Weights of a small image classifier: 24-pixel images, batches of 128.
Rows from block 2 of a small image classifier, named by matrix and row number. Rows with one number within an expert belong to one neuron, the router's apart. Each number is 128 + 32 x the weight over its row's rms, rounded and kept within 0 to 255. All counts start at 0. Numbers have three digits each. After the name is the row's rms in percent of the matrix's.
After each expert's rows are labels from the 100 images, of 14976, where the router gives the expert most weight on average: "strongest on" is what is common among them. Only what is clearly more common there than usual is listed. The data: patchworks of several textures.
# router: router (model.blocks.2.mlp.router.weight, 16x256), inputs 0-255
# gate: expert gate (model.blocks.2.mlp.gate, 16x64x256), inputs 0-255
# up: expert up (model.blocks.2.mlp.up, 16x64x256), inputs 0-255
# down: expert down (model.blocks.2.mlp.down, 16x256x64, transposed), outputs 0-255

# expert 13
router.13 106:155136144097145100142166190131140170144130114155092191107192149114130122156160109146122115097084090102112127129159099185154070114112154133065148133095152165139120157152117105144095125150148135155176069110146116105170094115142140149129150220139138120156127054056150178123140186120146111146125148159125121160175125102105156122109103134148105146144126155157099109122112049104075135114155127133129109158116184121152122141155145095183081102088135122120086116106126146186158132137199141094139121105102114146124166142161118107088075110110062159082156089069123184058082149115157056129153136114187096156090157140135124067106095078146091119151147188117062117161078126108088115134126093121098091149079084053204109105108133151110106112142160144069137179066097172143072087179149114
gate.1 110:062093082149111108120179094123133137111137113147125101110141184107096210069149120129179110089130071109092091153138159131112111135210092098135154134131133101130112119147137101132115121160122164095103136165121114167144124117127145127135136117107108106131140109153127164096088121166144140131096159131169150152094146126099137139082111150135106135179069091142116155131223150067104059121116084102156203135128113109137156131120141138139094129094209156180150085144186114076075103089133133125136091141160121121148161136139116140154072115046101148118064143105131112121120132137091120107149116180128093089076120056143190109136108121128197205178128104041154082128173145128234089100106171171111118106133190083120093133151147103097154147084071117104144103124084176145120120103096181
up.1 120:159146149146138131099136130225206072142159138106159111150117111198039165194116133068113116148119112136142068124117225128113153129136111129150160087132093154102135123084111118094126110126086133110149116087142069158110141087149097147110136129151134101139088110082145113101104113142120110086094108069148157079090155090126177151103133062103135136094117101194160170087169082123079091071104110132120146219139130152186094163100154091102106064110136150099168073125190181116174105173159113135181087118115159135070097140123157129126109150112113114120134127132158116125212067102127136106118101122128107140149123058094140168097146107126100188114057173134124112120134105147156121179188119172124116168080122161164132107102142140103136140091106123135156126118097128205104126133127096
down.1 119:107181193134121192151164166130178122126105099080129069135129163120131188126155183144089122080100083074153131105055165173085174188151125125121123132157128081130093117111142128063091178158052091057088184150159102156163144078136163125080157159165158138095190118155085098106125143137116060128113102113179163114085085091101124154142143129167125082135104129105120147118175133148116170125096047111147141145114170126158160182154143137086146113176150160099118076125118129090163106162063157138199131205142127105134118148123162170081149147121116120076142068096135151119159153115179125103173117117109151130102105100122168148194142128185106143135103110126140163161141105095123099132094143142148106120127121120102078111105140168078121138172079135128178102119144168046166159140108110
strongest on: teal

# expert 5
router.5 109:100109094143140115063086125179107155115127168166070150089075128120187062122157132184109140135133161074115077132131104083094100151134130170125140101164084125144149073167136165138139097114109120159120121147073139130138136136140112122159177089183149132132116092094119076118101076163110171127176089140093118110126143106164081191174090173120120118090138093144120200091150190106207150153110073107125154079108106150135085139065075087144092160124086146174151162136165044137117092092136145165080137178123114143107102161122085108093173128090134128097133047148133112118123169147135126147089105120058072163113126150161068113108150137142195182143109110094150185087137121130132136090153148105106153134206179107116130176175101093106136143126145115152072142200124118114125147134086151
gate.1 099:094099168131134140122167111071115121149049146152206110131144142135127103114063059153152133192222203145108179097114120092147122148160154164124128133085157116132118160111120171143091108099096156067116136138162110125069174148115144135103095109136152161119135120179102157142121113096162147163162159147156156115126162114150100079122118142138157118223132183101152085123094090117076120151163119129100105132090156092134203103142110176093204144142112074143053158120164145110105138134134074119087092089139151100084103131091098144143117098123095147193112139145118134112070153146126135135116168112132136153139157183143192160140115177066101116089216117162132099133083071110110115180096088105113075117177091106083143112112080150152136121138101102141128091180196128087135139093129103
up.1 098:078101159106137127101112113067101153107075145141165108137145171121150090090108127189154143145166132124145236118109140134101115140151134137123093108104157124165062198097121158157115131072161156086120122144165093114084174142085189109058092123147160175112115134149100108110160098084147115150205164158155112152138102125132069060122126149155159087172124124095134085143080092139092122170139121111141117138090116059098179088149143139128209162099124100147087187140154129111105123114088114135107113088098110108138118131111090163124115077151110107194131127155112157084082176156104120141150182079135171146126151206115099113160096132084098077109205155104112122179064105128060173152075096135114102141140076095080130102134063147167133124146159142106092126150176148076128118131131099
down.1 099:088159170117112119121084159096084148143169131126083091126148149131090140142155153095174106121111091111160140098092088193113173062127129112080121051075146129159144216114147115147102137100145147090111162118142105073121152135078125123181127147088112125102152142152112114195103166153133126185119105115176080153141105149133104136039190100169085164126151137083162177103123084119108151103187140101147137159206153100106215153172136126092152058176121110116142112102134150107114089123134095143124052104110167127141143120164138127135150132095083161114141171114151157115140118082109123164118146166173141121095133083176106069148053110143145078161138112106070064149103142172109092153084147132124135039083063130113166105115153145132114084155108138129080173088094168108098115141129145
strongest on: patches: two

# expert 7
router.7 090:099167119136165090101188162098131120134122126146090080077088185109148102099118153155139157104143129171157157120100119114122117151128160119130155011128193126163084103070151098166174085099184172136055150158155140157126197111114118066156139109104121111117155122113159102172110188089164120201101137086131130090130116122112108140089116161115101140142135137066124152080140204095078136104152088135163163120116082142110164145154163141111098123149092152084149124128136121137105146083138103137129105117139116123160195045155187113082161150104136175124132109183149172100085174122082137182124151159079183137094196129146083095121098125128096111180093130179143121158185134076150108145086117066157162121157151161147157150193191127098162136132158122146097148193103157122151143125123130
gate.1 099:159140095138133121185164118168175046136166112152173120122073134121094195121091128058144101172165183119128073134152157145134161140154079111134112146151122086092194078171164142147154132140093125078140136139126101113118159111135140138157142077091143106167117157157146127130136125165112076085151123135152134127131182104086167144160130112101131124134124140142118172146211106133133104105072122189099076159156124152116116154107083093133159130153116131171116087094174163108160113166153088115162089128116166142120135129090137129170077160107127112115121168119133070140128062205118205117045087190112116066148076074136154144163155112146180155113075134060164072059113100105146098133148165175093133154108138152136112205109159173116082146085110113140166147072154131110100124076137158
up.1 103:059099136117088113129073050091096133137125152090099118077109136056130155078203145130167138131113145090148108128100083132143126147186083096065139134083187091144131126130144129156159143102157141098109145136156138163143138135105133151145164124101089137100144131176094158148086109183110143183106164167119141173129110135136122156111163147103102163157155156136187144141132198088168117157143158090128162085177115083073129086070134188060145092180152161159144156122156066078135140155133107120075125113132110115165110098181112167102150148114121177110125103146161098149139135102139139134098136117104118119121116117115154125161122160135193161105155086102171105052197158183177129102132186138050147119181186153079171110147133090170162083098095124158100061171081141116149107090081144
down.1 099:124111089133194065132167072142083090115137152201102181114128114146123117062103116121152144178160137133084150160108151100166102123097136096171137148142105165123148157155086085121138144117185135120152062146115080095101133122104102077118106136115137190135073124097118092095149091131184116068167161130175101135098185132122105051161090096145159151112144122183145139113191105123158071157159140144167133132155078107142092113110133064172136150108128123196153146153174153110098101129183100182113096080161177164148178067140104105209082083163139081168125159186101118143102097177051159132116120119074127126119137143112107179130106121111084120148132127045114126144047142129142107146131091163143121174116113086105157161124115098149111119083152100100118178109117085152087146114096148
strongest on: patches: two

# expert 2
router.2 105:102138143152087116072118172129112150104125115148122084182098114186152071140136148131118104087153146166099172153073196120109168117133086140208113153200100119100093151088079146104174132137108163142091106139142151177063140129142119110114126088186094146124120126110147076074128105136142175113128133126132186121141164118162065089144117168145129049083082080126150118126162200178180096130078105114172127082095076105132106100158143115109176162176108138172169169184099122134060133139089157146170126173144104127084149118112125166174172119164181064113114124191109062148170147126148113110135151124106104119145135155108058188091141159112124121135108075118151184163138124147094156111140164102191168152156093145072108130161080094112136120146126140193123124148119091108163086145131094
gate.2 029:216103100103133154219089161125139066132171116123139146093168078164137136140158102122136104104146127099067211136187074188129124060134088109148092072129116131098108117141169122097088095124105116126170116149125083170191089109081185133111093140112115109117102120142095169130132140115116148100136109149130103151157080149100093115077126119136126130124111097161138150185140052125094147128145175156166069155115203097124162113157144108149135169161131159115157122154119175178222133123150107120119101141096129099113116184133108068095126160087074131144108149103129179127086142092149102084160155166190126097113112122197132059128081147134139125127108163097064099169110128141138178124149165167152132123131076120178118109080226158157166128154101118079128148081143155101119139113141145
up.2 032:045092140131170109065082062109205136092122151145190128126091145095084192104123151129121059125136105136173020115098182113164060134140124077145179125124145122150134131102174121142107145166113118134166137116133054158150176181162116134151165128110098111151086113077142138093113094127123109144113095113153160128203123148092185117123157129186129152163111165195134091108133107127120119103134131129121088155100174117147128135100146142181137152098154155148076123092170195101125133123131113102140151099150115152115166100066164162142094110081123146102101132098166156068190129139131144125084119147128112078152130128115210117160121085142121122165121189077096074111168135156137126151153115170106122098070133127143146139122085201127097147086128111094150089047166176089104109102084128
down.2 047:073131157135164099212122153112081141125113141101121140158072073145138169098128140087113127059050155135143145159134156056173134149083094107167094161194090084112163119155165123177119146128151106210188104111051134146105123119186100132135145130126123133155127171081174138135146120195129149135099143124159119135132116180120072066174137129158128132116097100155149115125150153130114109115045128121145156105149117141096068122172127146199112152153102128171133073126108163126082137149092117099154109127095140087149175121122129156191132125128154116132105144112114154156118139090135127156120057150148135116157099094113076116137137161155240082199083102097119153146080150113050120122114185173143147163079125109115099153145117107119081153094145093096159068084163137158108140111134193
strongest on: red; patches: five

# expert 14
router.14 108:127136127117158153149111090173132114161118100104183140076096132127130169129109122150123128186155104085136057120128180166103137157099181187133104103187113154162105120075145163171088101094109145051115166109129107138168160054123105099077142114168105116071132125170116100119160083141128077144176135138074150064132052140174157131143126152101118126102098144127189160079068124147113105145121122189165065120066114142168084137065123166148103154161108095100125162103174134152197153146114177134092163174112161117104068133097084103069129124162077131093147081112102124150141166165114114114148155105148125159085121151129147144167131095095100167086163098174160115069119064158159159132146106162150116179179174185136108148130140151171145119120129092129178130183170117112151165185148105
gate.0 097:136141183103136089081096124160125163123104130144121138156096110160170013117164112135098157096160150162143142091075067081171115072150155100098124094136139148136122181146111158208133124105141099169107103086178174115062111220122130207194117147150062086132151108102145094166122145092088171151133122170145178118150132109155096114131118135129134105157150153086090117107065149158194107099105121125133117129102160145073095104126132116132155175153043152116065147141061138155076108146152143120101160130158087110173127115141132144082151113138158082108141109163092136136174153127187116120054144098118128123211133157143091172100129125141086094136106134140124184147132190172049148105134119087133138129142111157156164093127105123160134069121159130141116136135166107132146109124075075
up.0 095:204124103119143187211151151167133045156193098095084146140123083129110202157154124119109140161068082133078111151181174176085172143091161171125165154111091168063171062140157121103126164086072099115157108134101085159174093055161094078118166155131160133122117159132137130112116134142095100111130098075144152122093140113108200113152102101115130133110150145165127156150153113144120125103142129180195179179124030150170085162141123132151098133114166124093148094073157162117200148123108133157134115156103136122071097149110111097149164157101142150156132122126130122135132080122112186137125106120104120132067092084122152115206194088125109156129087117156157127087125128108177104153172110141143139162114109121168106135094208154104120115120163139151133168111155136148121180121138156
down.0 093:194151116122104124198137117127111123214156118100160121094069131117098120128109131156092121165135175106123161140145135183094166139158165156099115080104099097185116086146149124096106105114151100098078155144118119116152130121137105071104130143159089150112133164146153110126139085063113111145174076100091082078139053144171134155145152107141086203087130113098098185185129108146122166132188127160212152134157099157135092108110101077165092063098131150102139130125175070126174105139069123156051140092115119134218092144117111129124144131204147173154097112140151129132094184109153145108131141195092177144108146126108133083143123104126119159128119178095113072108133082133141139084085124158135164147124164150158060136157168169172127104182129057084141097120111129157104186150171128
strongest on: patches: five

# expert 6
router.6 101:192103101169071122112087104065161121136159107118087117125143137099101104116139138101142150105138116144139106149087140102155168095191025061137084141169098105078101122152126150086168193150162144083105096178139133140196143133067128110118094109093086188130112121158149115173137113150165096072120106159128088106194121124088171084103200128102138082115130133138099094186147160142157142144087151162101136099140152126096181116145145121080167100122105146177193110171112150083108158111131182142122132092142092132120124084129153152131090130147145133130137165097101083131162080165132087171123133169081025119114172150165148150146132132137156148122157085061166091156178145119124132084155162131088186114118106111112092112094103095212105129101107140141127059100078107124181114108148171
gate.1 055:079129127137097161149150158120085129147112115096152121146147096155136180143167126130134076128103136132121200101132128160158192123118173168119091164127155058129124131108083191154111135123093128085096152127124112157136105148102155149095154108173106096097165168157104183096128136116116099130166137099150119175034069096132027086101120117163097088095080075105166132172152108106139135136127105162069060109104095095071097097165131144152139176217119046135097119137102204089101119166142163117139136147089132103100112200121096141140116145104108071160126142160115099159152139129115120148181139149164157107163104095128105211134128124139133147077119080101139149119075108141174135116100135154183089128140092145071114117117125136071134109154079104134177140142227107077130163114168124
up.1 060:174100047145094157123153136120119107159139126091189115132108111095109151136130136088137144122103126203112112110191125112147154111139136091158186147085117133099131115037111097123153159174087177136097137139158108211103185106148142170174132078066116117150134172139142189130116117123158163123087140107143166136088129078123194112178089144096135147178146116131095123140138160155100106094085116134119131148145101147154142136074124138131143119147148173126156053088152112097156169103121127097163139147119135150038114135155153118131139107068167102159060201134149085096103109107116167166093117191077102110133118088116170176100187195144115146154109095145138125125183151159244115103164164110151102084138168157111143182146085135098129152071080166197144106150116143131128116099127140
down.1 063:113110139116093138000105128109049122168112156111085144133101162117134112145090162081099127192140182158125077123103142072170128124121112091173119183134118105151117127082105183130171170163129129118120112118177160159135139123122107119146127107135106176144115149169077100097160076156070162059145170146111135147112126107109133097211136127137146093151141156134118046082089120170141122094118156121174105074106090096170117060115120182083149145151120158143145201174156189089114120158137108100131139175109116104124134077162116128167132121170182095125127099163122113172155130150176151165152080124103065125120068193128116209112167140121143101145151133165133117149083140167127099087130136120099119115123109146091146107143096072149083078091110121167151087133169090094109082164182156
strongest on: patches: four

# expert 15
router.15 102:144148126126083123173110114135151149067115147122100130153107071097157135112078121119134128089082125169193169116153126120169135096094148090140150129133108104108147159116141100112141139189164138183137108087098093085098079211164141155145108107107142134117143180117116162132100174166124153163099125084150117164066124176119116094129102111109120116086140110109109107174097200116125113134143132092073166125130081100091093176140149077170102142117135085147106047152049067137055134094116103074147149084133129151138190109166183106171071106144185045156128195126149133128095093083125157133139116140134121060179122083121077143104153166119140108130107121124098196116146180080120096134163085124150087122063135128113129131129048119073122134104128178113141150067170105189121139107086153
gate.2 038:168122143094146152107152148119120104137120129144250101146134136183144060153144131144124106147177137130060195152102125118109159117158078143169079158166163094151126062166108146190152134091122121146134131138107162132052151139086116125141111150138090093095089096113150116129130121086148096138136125125143117107163197137120084178107170114160167094112114113150154168152158084127162142103141144155135095148100166122052065061151086062149169176144044118125120114174133113150172089111121157161084123158143128113146096149101126125117160139152085138106120082115054153166199115159092107087075193143067091125154157131145125168127150108134092116108116158145209110142131146155082198114148135104164221167169074149151119154160154162161126120133139096107094121098117102174131114137126110
up.2 039:155141098126081147150098135128128093162157129100154094112154099144100179144177092067118089143129113086027095122114111137119197087194110121137054138146179114127121119139101174132121118128123157058147129166108151121163087168083153117106057151155120125081124100150087100154172111154105086121138100120136075143137102108122150174079173108131118119112110087178121170178134071126148155107151139126154113147173196113084151122117108142108119054148087168119181112144131128100163131123107147138056093139161118132139077234101118174089149170130059201116143103078101124168157138085132119106126152162109075127095117103177158125127128128128133134132162114169132057104141157150152183097144137144124157138134127165156128064113168150212126145141065052122145082097091095138122149127124175
down.2 046:136117100114165127106004107114159132141178160113145128119111101121120084072151165107113137153137125127120146162141153124099122105099032139118121126169142142122142108094172097130116136130155176121153094183091074184150108132079142086179137139148120156056090129178101106070134080185100085131148115137111070133159163119116145097148112104061100130103117184115124127122168168146138089168126181205153085094192130091154149156117119072106140108147118160200144148145140052099138177112119127132125139157151180154139110077104175151098164122122181131143150160129173134151175129186089127148080112074054078136101140104147111132134119102162135132116109102083139099077154105147141150119228179121114207140139140174090133149162126135193125168120194124160091138120152129113145138126116143
strongest on: patches: five

# expert 1
router.1 093:056090142126063114133218161120095145156091128131192115177182176197130118116156106098146089123115171104094213157099143154111192121190136175073094175116130087117092117112110108116113096123124139132107162133148176146080133129136134183113122202123087111098160140090139129089090184138161103123132175147131101141133120118155066131081090135157125167098104128121122084186191114108183119152146123109079120091129152078090086069168119145094147109162073099176119163183146156197057127142134114142117065125115086135131108164158098151134127112105088151142083087142132098198156118117124100127111174137129100102177148122185096120101097146148149100097155141099119091111097087170117163080072201160121156096151146138124178100131175098143145124155106119148131124139086065142102106131143136
gate.0 087:126163136115126142100122084122121101159100149172120112162069133131099184157075114135160144218148162146103069084103149114097123173109176118170148163105124176137111110132171123112132145168073080062104125096153140151130188121124141082107110136116161151145142100169068107123131099136152090114121145078097156125086117123120178162120177129131173131175164116148124101122101066121037157073122160120146164122089093152156214185117133176074142091111175135064122115094168139102142157111092155147181128092116162123142082150082162100123096120103097133118073140111167119111140157116102168186157133147145105131088114132128185150155156147114108136094141097203158083152141135079165073183120040108171084154143123102106097103134103112081119145106086102115166096162128158133118236101141125
up.0 093:180141116148157134125109113113129089139114127149196122159133112163099125193056081091121155156166181179107086101140127089173128108115163095150159157096111136102138139178164106176140136163105119164151108073133167181097128097165125096175106140117120142183120153147120083129105134070130192080097146060122143107118182141142202128175134099115238106155162158140093070118052088145105165074090174109083171193059155167129126134114128151142154113094105130063105110112088161122162149107105111094172122122164161148125099117124171092146118149109126130141085191131079095148155101116097165126096095130165116104200161150106108185087159173114109103119131135184114098163125169102122164110132120066182107158114110169135085133100121110139102126084122121126160094119154086204135121118160111
down.0 086:154122166066140053147114106099130158123141134151080190063136069157160127116114027145143158146133171143095148116112107131105141108147177180096126100103166177124192163153069087135152129092155152128161066152145149080120140144087079100107156125120113142082093104153070137151107130180121190170163093177112108131175147172142126115082100106154107183139162171108175104110048136131104103156186146144087133143119098122092116160157149148078099110124121078156084149148146130112089135132124098113060085095135127145107093135112098063117132146179108096160126108156104142130117171130096149164140166114134097125107162156116068094199116124139166110097203107189104132106108125123110149171181098096124069144174116135127196190191104130139117129131135091151081197131111111128091143099093144
strongest on: patches: two